Weights of a small contrastive image-text model.
Model: 64-pixel images, encoder activation gelu, text encoder width 128, text encoder layers 8.
Training: muon at rate 0.034, batches of 256.
Data: trained on views of escape-time and Newton fractals, 145000 training examples, 11.8 epochs.
Rows from block 6 of the image encoder of a small contrastive image-text model, named by matrix and row number. Rows with one number within an expert belong to one neuron, the router's apart. Each number is 500 + 50 x the weight over its row's rms, rounded and kept within 0 to 999. All counts start at 0. Numbers have three digits each. After the name is the row's rms in percent of the matrix's.
After each expert's rows are labels from the 100 images, of 14848, where the router gives the expert most weight on average: "strongest on" is what is common among them. Only what is clearly more common there than usual is listed. The data: views of escape-time and Newton fractals.
# router: router (encoder.blocks.6.mlp.router.weight, 32x96, trained with AdamW), inputs 0-95
# up: expert up (encoder.blocks.6.mlp.up, 32x96x96), inputs 0-95
# down: expert down (encoder.blocks.6.mlp.down, 32x96x96, transposed), outputs 0-95

# expert 21
router.21 101:468456511551430526504579486581592541573477473497518506554473543435528468459457413408505521492547540476539451506427403458597528555533477447549517472458423433486530585445554503451467443446553485420448459413562417512504547559433496576505558600498464455464454501492489463485563530489590481458
up.6 082:476375486503475551398450486544503547550550522509495481466451508568594468545454580478438557443446471479490496465477626560509553561538481536492566495460494486496477488523404626472552533447582481588520527439438539603509536514534413551466469505474536501483445444441454438551540416452494508504
down.6 082:474546472592483534463533512435474530456499588451487393511510479527514383435577436492510582481570579421418474473545528505447500544568603420520445467455449447523589503533510542452528500520517445497543541514574622485523493491470525386543459524491559542484462536527457479416536473550447531452
up.7 113:531560470626479481540447437514455524495575455548458550488502519524530534494535602572522455495486470492438552470568433374457453522462529534428490468566481599391526545512500476449440449513530546551491417399453424490583517570466485563582526443443500524521482453550466541457516447580513475481
down.7 108:463548526441507474488481472485551437461502444444514545470487527580527529491565521541389496489485518432490437491518504491478458481443521542560535491552475523424577472486455420538413500588522584487529623507547514528522460438458475525471459340486504458541544518652536562444511537437436590524
up.8 088:522476544529445514563482427479425558517449538499492580473569491542493488474359542489471525418562574484478526452562585466477464469557575504515520471433449530436559487498485418495479504601509438473528457617469573394447530421528587488504458554516514551457423579568498464505486448538517439492
down.8 091:468564429521538516486539513541535560538469525550477459539499503500501562461563523509520493449488557533472664453383401522503502557429440497441426441511455497430445526546540462535425540476576572467455489454408485491462448605489476480504549513602523518390488500548575447468451502492581493533
up.9 081:436550526513568403456449535537517525641490481465408485453415490452514503518568518510454428486540442504414546506535560552443464544460490520548553498502511538449521505591494453499447535477548363481605479478436474512483497525473451472472432495507518443611477542539423570565495460553555591534
down.9 083:490540530510447480550528467470543569444572541545489474524460482543537482522418491494496419514456489501552503563477495537428501476485517549534397448525492537621473483389479438473441486450520508437463507517455419526578513448507480618556586459596584626465407482540450447574550520444458519486
up.10 095:475413642531511537451453462429435488465435519466508488583515446512525516509467409543507542468453540505521446473433561654506540549472434589579552517487525539551544488539442559480558478481507465452498604486447495457542497416478437447411512496491465454521492500487473600550562479591506482543
down.10 082:450483508534363606434517406542496503402542536449574479383522417485513475582462503477546547465449549548530507447536533492571508484464483496498466527498458506458419494499390448554528465479530486511615555522569492465448583489525531576464535568544565545510483455471501518499390486516560556468
up.11 085:421440595547507511481587516512586448563491464487425514504462420581473617538555553392520496516555451506456478466461547541498364515472473498538465468436548444463472464482503585480489472474488481490586525525450617546519458536462471519512481452555496484531437472410517508580485555539421517588
down.11 091:526356483503542498422496539571567495459576484600403505574431484524588478532556418613537486488560440470510447531550443454478388466535551442477499505512466556547501487481502452482526550443484380592501552444501512478426477538509457500495565473481500475490482448483542556523480584460563538460
up.12 107:397492518475447443364434492633476526550503492562481521538495446548456501574540457531486443619531534426513538520487470549468492430530454534484428534471513489497462544402466554480543447486457547471540494511490511540434573545473464508517468445581432539634529553489541480469470546601555456534
down.12 099:489447492483499580503490452492571495542437518485522482500553500510451501548578412518453515566509528426532437520562566503434545534495430587510537557496520565445502513321492507491406480539534479511473510464434456476516437436541521606532484448528442418488569558511598489441481475438553506624
strongest on: tricorn; Mandelbrot set

# expert 20
router.20 109:547588571473522487548441495480452449470495503496478440481450530465442494505472397493438504446535555546512568455587540505408475410557537486465500535505502529531512418497425421462486686536428474500521526542435566509508463396552599492573530475526499560498549558461530488453587458479500455502
up.3 094:478479532559481505446471489522456506460514478459372487412558495516514519398524554479619520488483536517471521566571540515551556482435532595493515504476433396444519465461496575442468489494489470582435540499488495531601458422509522575428593518633478480513482480388483482482512442533563542551
down.3 096:468402343571452387468615463474545500524493494491498544431529518592439481467513500532386467469525444485562449513552555492499549554509568464461560523580423549491489483491524483495544515467512559561552523552528534434507469485511509445467616531452493394528529533485556506502437478415555496468
up.4 083:593520431509465468564529479425535538522481509620530519584495562518559533420494557567466490492532478450549538478475528430476518425486543493505529469418498533470496562553490415516482518463441472441477517457507499445574550480513521558566469494455466314541478582553562509513377544428467524442
down.4 077:494558529543440570517493433482484473488451479527495570558502439514548583568458561406481393546504523535500543456448409481667500513492450518538466492477487431416531472563517464522526402541525482464585473587474542504504529601475526482450430467458557479437393509517512460520582425519523508527
up.5 088:495544485548510542565517441482520482473496468488534587565561529427515422558506518506531431556547524528423488511533449601412521583560479524547510585438546520408500421571405536433573456470544439443553443478493480381542576516473466597502547563524446471481449475431484527459455430487484494533
down.5 083:455474563503509405549530476492421479456537501480494447458537463510485472617457540535494505490537501455438523459455428502439470541396560556511482509526438551445456588518510479439470442531383615477560495472567571588447528573522574579559527468485408410526502479587519437562525490538522503525
up.6 092:569535579429487514495537530495628510497513554594448481522549504457389433517445494511466498568474513520517420463475429467540507606499495540484485560509502537438499478473508475413503572513561488596540418422501433517441419579582485473480545531521429481426507546535415588463494506475593445487
down.6 112:408495447477520474567488482590536498392457542518607524532489478569508516503472529519504429479513476488587451489565526462469504548543444375463497533416491477432448560613464395559568567395441485472484496492489507469548483460482431509592528518537556528426503493539489597540458522583512513447
up.7 097:490499484470509581584430466531512532505517562589500594481416491532520409469610510594529472421560480490449564476471527454530562473470589530413506537487402460538497486584518497421441520496521449404592545530478538519540486429467575463526455481502568537431453418507414488490485565532461503471
down.7 103:498477548504526390491427425494482394557529485522506516504542536583615517512501480483484474542529497481570555420509546517519456511455488453438537435450522458614472492592484474456545526500454481576531536512440446433536484559478417391475549529511541438565442462584507635508517450544458433543
up.8 092:504559500445428491477524598480487577489554562407499460512542484472588633446492573577471498491521547435561445570475431511494462556463541549468410471456498555467374422496464564430545523434528527495418528501512499457499549565505519525519531457486514529526565459458413503511413473452566489417
down.8 092:571573498513452524423492540467511434465501432492593563513505562540425592494522444561512427499523409542491446491403547478447460616548502562508469497470433470515546582591517493439445472513447448551561514497474482518477533467527491539486508543593517415508490563559400442504478457392534463576
up.9 109:432497480472472526498494501420580571480472460411479560521472456500493446468378517434585467502432616490494507549500526500570566446486546529407480506421530495509607530518515473475508489464540446556423471503520511547535500510507508471456480515476523603549496556536550328519461513577448598557
down.9 114:525429489468451453432483525527484437501517560463436494550624584523488537439514561510573475477414559445496510534496501553455493402538436552548532463515482504516497500444483565453547479491452460538470566459612408481505510518502461449434570588555491508589464531379543492608484566496463408492
strongest on: Julia set

# expert 8
router.8 096:577491464555492467492493473610548468520597516500454436593479414521535481485509542522493507522497553513530434422463528589494450520572536526460383520465466468476464476446508538604601451498385549549628430512445449492563532437545526457472542476524498417553548518513529461439501584518536479529
up.1 104:482551413498470576482455498491509470518505476444454492601558510524523486464476550531520595303488545562461479467413506453434544575504504528555516421535467481519443512468518484499604540612528486523502524505515451454445564402496446487542556404494450550562453482553526498464490546543494437574
down.1 102:505570475499518543532483567422425528509410571615443554509498484515456521579427462572535448472515466424522567527502432474500438463457476476486549432423557431504532474530446425453513581533533542571473476485479565489500537518603481423472509528590621474502480536532369528427469488507502524534
up.2 096:511541494410565487357481509544494481404482528491550520463526522487536462518448520528457534453498544507566499586488458460612503511523516520546538501565448520383566534488611482479472459497564477433426509558573448555451452531538548448538546419484530481450616452534499538481519393523453467413
down.2 098:473562506521416505448535575471528616504494451504502420537593532445563574531465511546498467468552501570462549561544512481472507495516493567506453542480566494493465481510432380384547522520421423402551547489521483515457503538493530459526495425487400474445492491535453469449410584610518531573
up.3 090:537420633484484527493422503555527470566475572490411525407469562525449439642514542491483493451488569451501523497540548497547498532418547556555542511433431582505545536538459456463495456545548492510518561530498478439595437456427514457473499585503453475464535458559481470429401432477498519450
down.3 087:496423495545359401573504481544495548463503495561482493559459467510528392531490540435489553516572512531530493452518454588537480522440558493511565495436528426542513499594489525608506518444459541474528486358502439484458547448461499415504465502459566476469485502512525627498494477541611506544
up.4 095:464568459553525504529460467457606506544495452525393525499418565655579524501470499592533534444455555480469473492565523468540514502542470459579524426435483495523540471549475555431489598430514544509517502510350541441482512520521406461476424514507488492548487495478618442482457481480471461518
down.4 086:480631535459584464472520449577490500482448504489522523480458479500544476566542514507581630479663485451436496510419452487496505552419503499541420526448517514554530464476435534526507525479503472569450621476493498526532452504535487485558468476422483500426512555467456561348539509487437480520
up.5 091:572443519570474498461550477571521487501598450516503477531516497608504420436413540468511530538456472594425508502519527403513528569521552666385502469423527498535487521490524584436520423513527476468485529456517533525483511510465489536465398484523521487446448511563486527399528475450531581423
down.5 091:468560387541559458543508446505542449498544417571525472533509412542549473603458471510520513420536609435477483462509490518467555519418479478520520543567458574588524538448492515494449540510527481523458463564444491481503543517474473524487508565514532482446450387492643501419510530507454354531
up.6 115:557462420468438462527468450524492617457508505405508554569546489488407379505513504498528525518503508598516440421531518480468551452480486503558474502479436452495453492458509538593558610483458498494519413509457578476520477556519483415473484566562534499636488509466603437486563454515492580474
down.6 111:428604501431486487523530444486519472420509472434582487451516621478508541422460561558467585407472500520464509448429519520465472554525508575454538568544541488485518543589536483463535557410563435510509520460451472587517479600452470467465404554513525499573542450494421510443473472481432586499
up.7 110:554463518457501486495461553514433587496571441497448554459549387520568419472521509609551438446449539567508517569451400552391480573459539553448599495524440500460505490501508506431483430604509424526497488541381517458523563451567499524493481472497458434557468510479509514534538482523564542540
down.7 114:480561449413539566485389542509404480492446460472526489348496515424447543493467549518466516567520509437553549472528519455491536510575476397538498511566445429555542481587522451520570509429419527525567488557504446450487407526560492500489548463498526596492477580504499567435520552473510578475
strongest on: Julia set; cubic Julia set

# expert 6
router.6 093:513457466468542522429544550519515525531527377519539533517470522586458461483442518575562413515530483584413524443571470455526486540516555538543516523498532424508401444442521475482483484517511550409579429605490512530469536500557542492402483483572528507441565390440477400494471448448452457432
up.4 084:485462544410529481398481464618576552487511561459511542440500498434524488486569534562495551456453482465491591516528520484539402555510403433451503605513570501445472498409547438453479526527562394441498494450539544551583498576447538464534509420531512445587476488471494446463518499516517583523
down.4 086:476545567515502498530556576537606483549532493522473530447519457423485523463507525456490348428540568565589487458512459465498561401484528502445446488501515561540530555478536515564521523548578469458496527528480501442398502426523426481514431492486351490538469528488440536518530582507569516390
up.5 105:419506586553467508598504506489534431455532402433474484521527406501486505506458455450478551483550447562469581462473561505527590453598485450486450455540508427402521528426526517438484484590554500527543451477604510492520555586522448489525512502603570483394509481414490464539473575538508497469
down.5 115:484493517503465520515461435490547623549452473522519550473489543478480459444558539545543504444523491533422517489417495459506502511470606527462533408417409543555508526480532456553499585390473476589464478539410479508589478451531474422447432499492551534634447544520563423542510486495482538598
up.6 110:535482530454548461484448428504448473525468502423505496496497610578449500510550552536558512565489551508497602452405493487472499549552442543473510475423521447602475528526499474443565539610530468531495549515435419544482591465551394439570457389503607531448497455497451494501528504433521521424
down.6 113:426402510490496514490470478552584582487491518507525554417515446502488509401432468496527490501551508512504567458493559489497397401496490407593467507456586570489600531481486459490428514518429539552481543544537457578452442553519473516461446575407534577486575570498513487485562525475522382547
up.7 104:544499509448516429493506624462488434568503526438487522476523438640505475596585522552554388545459520467526482505405456522526466468539497435487587552494524468464408550445405568509484513514602479473529445532447444427460451508538438498540471464522483456582520605483502439503517526547482537498
down.7 098:511542570414577547493590570603455506527556408435496570474501516490503551513473499398552569488555432478482464506505508571525499519497456572437488474479417431483459494537595501494448454483557480558431540420472441464565418472469473427514520528471538451512427587428488412531547531547485583528
up.8 092:531523434492465610520542486526562519368528483527485462462515454458429492537492398512465619457453477427524435528428566558421546447450447548464498546466446538532484516426595487483603427453511515542567507495509468540534530459480550493452475524428531592549487443487548550545619495466502485529
down.8 095:515507548453502437486372592523435473527413506430456565458517498525514576497489476419575461591412455534525403552477571568536434531478629540490449433463558516466490566521459447475569505558501485454438517569496505502546457475534532481617476502555469464473523445507519458467504518545570506419
up.9 101:493532503496457567521505495498470538499440456502390448583555587433496503595405474466515491496496503446459433467551509486544535499527520421404600453454504464478521414439475508532576496471525539467520557457479435444584588463534525554425553529510377504491481581524547536527457467609517495599
down.9 111:505543538537492509412511459431463485503563464469485524492454458541404584580608529597520502566512500472503514397458536487521410515464449505482454650477480527493463467545542554475434565465525491608498434490502509482451560535560484438560513492517556511439475483387543489511509514538357464516
up.10 097:629519490524590519555486564467522577570558456500543550515465498526432520513461472510505466439557541471545559508511423482387423477436473529526513534447538513482498477453422463427528429418479489530559534567496487450631574528460532453474442522407557540491461477453482445459423618553481493491
down.10 083:572480448547539495453495600528474388486397486452506434608446559601503412492506460486520490511520496488554501494540594570497543392562480413523484563502420413489488458500556478463491509472571482462483494517496606435475509528573466421540494432519420573509519508513481545424552483515506585501
strongest on: grey; Newton basins of three roots; quartic Julia set

# expert 28
router.28 094:526527421524499442476493479474551504474477572537484475521510415394567437424567534475430549464385579509446489486471526515544495411496570466478523468385518611529502528504470570574541458482472563472462523469510554439465464404577538476499566541549554488548587468452540541484575534551565519571
up.3 118:543529513545561480509596523461528507638558515478521573484456540512454453483481563482455415529430568451519510587511499542474507475469480507486597467497429421404526549541556495362423528426488510589473443545452477466440466480495535588479481568490458528528443447512420509393536536508525459535
down.3 112:545538536472516516481435493446519569467439503498463485609532514582519478413482532543560483556468469472472595437466651460449552579527543483421467503429552524520431493545577494485489465513423487418536516526476481500454480576524416520510601482465543599457492534472543485557443406416487449453
up.4 121:479539515475445412568545516524472506504533550599523549546511540553527534484442537448442485521595547466548429485377477513488502501433466552411616544467378437484483455506467458464474506480469571568524439501458480536468443535500559474460340542523455489591528564523501564524513556458495555504
down.4 111:478471562458609481573460530593502499491562509496443464510499481518463473383513431536575491505473480492419586424553529422453568583483472468488472465519538463563509442471464548489503519526555509500511475468515544440579501410407467460557474571515517522383466476624567430550469488576542542442
up.5 085:537520450413523413530473476456532506492533444557519545562549418468534554518568469532481526496540396573613368519493503531487442573491499544522426433507450550484501533610577405493543521483555382578461586512492453524466445453494413458484527455463513475488519478548532536521465562552468463506
down.5 084:600472487550478540452536465540439520511443549410479536536455471411426487501464547554405460534531550477555522482456548447499524475542557499412574482464490413501533558556486497484515520483540479470495625494606410540401536541476557449520470510529553490569380478462477504423504579505599528464
up.6 095:521409517565451386428493446460470530494539486554540394568433521444507490414402467476525533587555552408560510561521551483507550547536443558471530448476531423507515454572510550579503543517483446572528470544482560483555514498618517475514478452530480453476400527526497446557560450512457577517
down.6 091:534494593433417505611564495483467387568530519537441473465527487456554440516564531505464453506498459438403491456519495489577472389470547559480507495491552545549510436571639494456528554529603497560457469480518502441495466530533503568440420469482457604479462527517511488464527509534445511406
up.7 075:516507507521494409525541433507548474459495486519550522445549603513516511474522478565456493440502420534473438551542527446524575415424469510495399439625436524450503465506516469515480527471607508624430506441483590464547488538475524422527562480487495537491554577496467577452534523402499391455
down.7 085:505485435460528546556442568508445333515507474443473479480475586568514430442472545519500530489490494499536554444526385571612491555532525503513466570485532457561561538410536466514548525491382570532492484629474559497545534485480430460481433490444551508543459542521524505415473538495528453461
up.8 103:517362455493502530471551479531489427491553442530451466582503532473432485505509593489483493493526519547583440439467436483491495504499544398528570494448549483485557505460510493524458588471453531515542479487430576640500494487537496501426509622535429421580580569474549441475475513470580491414
down.8 124:422489532508551461445582552451535545418486420483529472483464472496516534567529521486621333501445520379460526446490603458433478478452471513465509444486376508493530504458532560506461466443556505482480567525518477550530449541511468547444531510489473536593535598575477538492552552540549521470
up.9 103:453486523533497477518520498492464519430423521421510415478427576557531585552448472643520456475518522582425544432545505477463562492622542412555483435424490518557498461542568505502511536521492445515425522513494589399558469548558429442509489481448548517492564436446472572543501460486498435499
down.9 111:481420474453473552529571477479433454584484493438524494501473562506464540499528528466498599382559509492536567517486523536450438551552601601482602550420541467449505433496446419482550508409568461485425559522434532505573519442416524524557506461561511523465457541445544500388468481502484497543
strongest on: tricorn; vivid

# expert 10
router.10 097:492526403537522583444606539482515555491559538471468557522489568447503467514421524535463526541512448519525469488501505362491559454571551497520538511529454575430455484500526486548426478437491497394446481507512476516411450586404516605463454479548543402456521533534562443545495445553484432577
up.10 102:354522525517554492497505508426516485486563576484584488478523493604501459457532539536488535526522477510447453511402492451508538412570540509506529437518460488513445550402452565433546522432412451530429517538531441527430494467570488459579428537432533469579501536456505504502538470651484564518
down.10 091:406504515572520448566439528498453459451482524488474530497590492563468541517461462338423476472486623453471526531500491570471402491545550542551506406524488447514548485466559478532455516515518493462582525552331544534557486464522581469510467485490508504515549530533564468404586481481508486498
up.11 114:519414536420520491530478531434399560620473495532608502499464574487543413516606516573477507536589411553437446475568478460502560542526438485501514518460537436427443457551495483478504493505410537595513528448474530500474540459422548447480532554461516535517398508509463582574479512500438493529
down.11 106:488549427439481505480418550582481513468547377532536546482563554446594425490443436566513469531517514526519463513514493529441448420547425521556516495535444533565586556468516576564470397518450439493506495505465539544459441540421546506432526472479473489510590507427514579544524374451495541546
up.12 113:492513528500594606504502553425539495502474537576528435478465509509482507544516483442485497541558541498575451501522382445449476500512544512463494508564470381529565432412426478469529544493435537575472454469531480545501598465401477467635371586489493429510499569489501501542475521548501553464
down.12 112:509482423528493401539532513593352496534454428520467574468443553532546561533534491495468564515492539530553562562624493487448488425497461580646445498477552476498461514450485458433652467577557459519462510495479463502462440482513503466494456489490523513446471529446529473558494424484504498539
up.13 082:512475468464432449520557512407473442509492542501492554503492445520550442482466438480527484595531538487509391483570539412372537602554462554563499491449443473527543470626424460369476509502601515501566507556462580521579547471559519484539553529439469512471501438538492484489507504563460457502
down.13 081:464527561533544426561529551498565503405622561528463530500438461543524553507518434471487449427475509499454551547425410523475537458507515512372496532530430465470500426517492545480533453435522512507468473481473450585491547492577508601467534522525456516486486540410594542538583401506549548390
up.14 107:416484423470527495571577479483529517565497498484552509491572527448567513456519392466446545526537494451520509547602506442399486569577473478582520479441536450485524612484495499434492481426473443586519565413531360511561526547471518609464442511530468553495467558449532442541469489485463489474
down.14 110:496492440545507545565540620424555541514503509477556556475492572531480499626464444457516507557492460523451480433479478488501495516435555508499484522436472535529439501577540487435519529513495472549474483573545388565543394517444486467446534405597467530420508563427377542465531527497419559451
up.15 103:600535484508577443504492492555534495498519385555509510450497599526463539430382527497483490420552478443456476520454483474452578546489561511415594457497486437517492576515546559478483518442394409429465526442507493566446541608532525459479469575562542565541455449431520543567489518511475474489
down.15 105:445473508571448543512485514501481526523437530521471510511372368500542498431475452482543497560489465464492509558662461395498477485574504538505538546480518565491490555502523581551465506506481439506529504524512385457551414430510560565521513387495440488568488521596518522460538500545452411549
up.16 098:472486476505509556451487501557472508428540423528469523458609465456583588469449464651523473539501454486538479438504480467475464594495448552449506502481538487531467465540500594451407458686458488467516488478474515481473386632510434473540502471515472542465524572499479477529487511516502487562
down.16 117:526443542463480466475490491500534461564525563532529556549499480518532462517483492528546453528403490460496455538508512439391610567541542584508465534570509509527471510422498557550495352512431509445528509549422441513598471477464462576510469483502552434523621486544428466420416537578424453507
strongest on: sine Julia set; exponential Julia set

# expert 19
router.19 101:517498492415547517493462453525557539430578498437496479562437561381402538393411582466424440527486464506520494439525457436493582552546488502474494448505500474568522522397539624485582538571530546469436443549584502448521491472473511510436496488545528539474553471432516507551547517505532583489
up.4 101:485482509372601453540431548471569498507470508553526567467511467590448596465501495546515546568439482586507489484537458499447501538500446473436500438460603496460476543508470526555511545453461555591589483486637536569524485394526549449493439473416501456490488455561467426499457447462502548485
down.4 096:454531489494527405536542596547424476554533497519533582478519497392451497487501495465536575541514458462447472550500364514500522535505481504498527377468544489421416574489532536595501554484437466559477535523548551462509496481461615488486530447535454556488439531462445575574496471437579440406
up.5 103:450498576504474557576455489418487419532479498510435442610519510542519517515468405496589460479564543473462507460473527572482517438431473501423503419605504431483507455505486516536425534603536557454503427445501635430575518501555553521562496521538534528522538577580493459496449491465497492410
down.5 099:556498536420588464502494483610421502492479522526536450482440559595512454522534512554508462530511580479575545475449534509444423486426497628437444509529537467551509447550495476459536546420396479503511476506479564541522452457541434487514465412522602523573458495483399443485442470610472542505
up.6 095:551484428560545487651561544476427489520497594439441461508429480498432525485433459390483552529557489414516541494435516509476483528397471439574462501477425478496504570464527511464589506473528506560549449536416522426552510508450445456515483582548517587549537499458553438529535491525453482584
down.6 085:562488497460457474363569466483516446561491540521456537457507522521522631457523589452541464516492505542551552468479510484491580486394633434457522499429497484446396519556473492549491505425430504546522409510612507449534544461550517489463474555535510442494530556557503537515412514403525508488
up.7 094:370488491537418483531555575549392439522632488561493492496593539498563468416459533534549537481439492576507492570483532431473459506519520499493523514468458482506603559479512487506470615534469460442446472518507448475541493464474518428529472483479515529563466514536617461569428472408526403500
down.7 092:496537491473577428544566517594545465545404517444450610390523437483513475535479593523534519467534482468467563488485502522552410474437505453555450480462479541430447542515441490476444496508469540443426580505483484539518450492428537569514562511501447498559513608478530454491566435642434507548
up.8 117:468575497564463542515528493501505548505350523531509485563480598590448543508403496357473479466500467442488471491524467386539509575495514422520565473510598515536455455463585535519556468460551474470452489527524406551464425459571490481566449556471524561456491459541544472519505444559503545444
down.8 114:533518409555437587501430551479369498585495472452498506558435439509488550578536621491492486442487526482410473490505563469485513472555573500493563531497456468506444531520500468422494500480537558490513424546482435460531627426594485451462571483511548571566491458503524474464419443591470513525
up.9 104:500409500504510452481367549547571563442491514367449466517576432521504475531435441512552458475565470541525444449624437504533483507553533443540472548456361388571529514423530528503489453454563496497475568567520552498536540570504506562508470483532517541537468498562498478521544510553473445484
down.9 110:489502572535490512494458506472572577425533470637571472407531510399543459484504532477514559593499506446497561467491454398494553536460537527418418603511539502454584483504503486518515505485567522546511498467442466485457448427474558459496476591446524510421500582440583476459532545504440452400
up.10 098:556442486478506441536447518489637505490464474529510385601435473513512502491574566515460515455556580522522512497451529578509461468553559555499534529471482531508402489560522433507554523516422477486433554499453455459486536442478458542352479421526559519546507461559536494511503466463396634484
down.10 095:567480472365383526442480444503554569517514445491473535439555551488537425513435468474524562577515416531493498470523467503486459516511442570658476440509422447514521515484553484459499453585521468505453647459531500560519453490527551527429507494515434492491458494488530460596495600511533509519
strongest on: sine Julia set; Newton basins of three roots

# expert 4
router.4 098:415475510505520548439514565587536488570535460506506504473481453483572460516529524629534398521481483546552584477500464539442462445453518552441481484510428414531462463426446565502533427561512549425533512537615440530495526507579461586428460495460438477591495433472463550592545503438480541496
up.4 108:468512531544574491494491468524495593445508560448501494439487455421495522400443579457485538549493445507538461505572452446506382579540555502548399500540540519506435500557489543484440415507547534443581478502466479613458465557595537436606517523467475496474498500420528434586453561426487478510
down.4 107:614434481445475564522437561483504495470537569476513520423477463528510355432530505453533469503503533537422609542471520479406519527482546452537542436473471413525481500554462463515446566449419503454489569565483577493496604486427560441551504472558592423428506500537530477507547517496549570486
up.5 102:438427533476454609544542492572448463545412501490620564526509516488510451585468496604545459490526401437554521439476468495501479566494444407579565567542513526458543483627391488535540545441474455475513547399523546559462490440460422525508495524496515434475493529495534498490503440501454506517
down.5 110:444465445517438576598463571438505630465504464481460512562535565489553483451530465583486509512526484469548566526506448466478511566410438500469532491547496502505462557552476543601515515458483475531527383486531456466424458484403548581430427561563502588491556523421466430554525468458498428523
up.6 108:552603523536443425453492432571569526460466446512443563567504380428551461438495516544532548455478479477439527534564516429525512483496483434482491557516416467539502570495428472613562587509506499603549492510499438473466498530547358479486455542485455569450459549494432548475515533567525520526
down.6 091:544512541585417478419476485454494548518423477555425459523519481542497528515520498532439488430583508444526478407475583468481511363513440517482468588585461500412505470520538451565564515461471429578529576470495534480484475565487577460592464422580483549527452531503596451429532489530499550465
up.7 117:479414469532548482541539463576536536490584448450445532601520529519536437501623461507469497444521448490627552569518487543506524494490433456514520536600457411500500606480519406483569517389474543473534546429457443476523418496462434585532467549522432486488408517501514499462524451470508539518
down.7 124:492499544450544581467457481458548473498475479466500520599565514420574538523505445583410564478488475503467509514424440488544591511492534569425466475576454466501504533510433477537402546479431463484378463469505611467533516467567483480517609461429453534462432475630561482540531507515479540547
up.8 085:509504514540542479459485436492506483474575451478381590551500526534393554528539479483522491432370638410438524493510575511570551579583554448535579510566479469478451538535567466497468516520491492551481505494477408497481425479528469545542411494497474558515398503437494535523546514534438444463
down.8 092:565423620423571487550451543433532532571464474540545593485399412487513482465530524577538412500554513543512605421450480536448502469494452514483523437428500451522502469482472469538466556565511440542448466447589537548442569485464448475453536492553489494408506503504529594436440499577494517528
up.9 097:492586504512537487593445523488532515549393485492585539566552456514514494361461437510557485494482484438418509541496515489453508458533599496579553490479439438438592441521558627419556479515564438469517460465475459555468452446507468492525531493586571432489511451547522430441487574530490526473
down.9 085:499462511524502466517525468493509533527454501456490512463505536399448508557473542509522481544559576429582510565490511527436491504529558480455594444532490552504489521509539533484609484571468421593421517519559598568582505423441434448350617511483512432492458446476488498446474504452386478522
up.10 111:474550555478412525490549562540479412506525573516480507490456510477580348507469496518545473584507540547487566464569473493484456530440479429550485521512517591453541470569557522556449582515480444583519432376444432549591440437491498458515460407506467486533463536497471534504458552503438518596
down.10 101:520486425557516523439497471357576586550490468524498555528489514538451475498467501511551468426440543544492467459456541493510537504562567512627492452471506451464469510474422436511563511536494478522488548419498413499445535597482438527425498612484541604462537575611428543456451482470549472472
strongest on: sine Julia set; earthy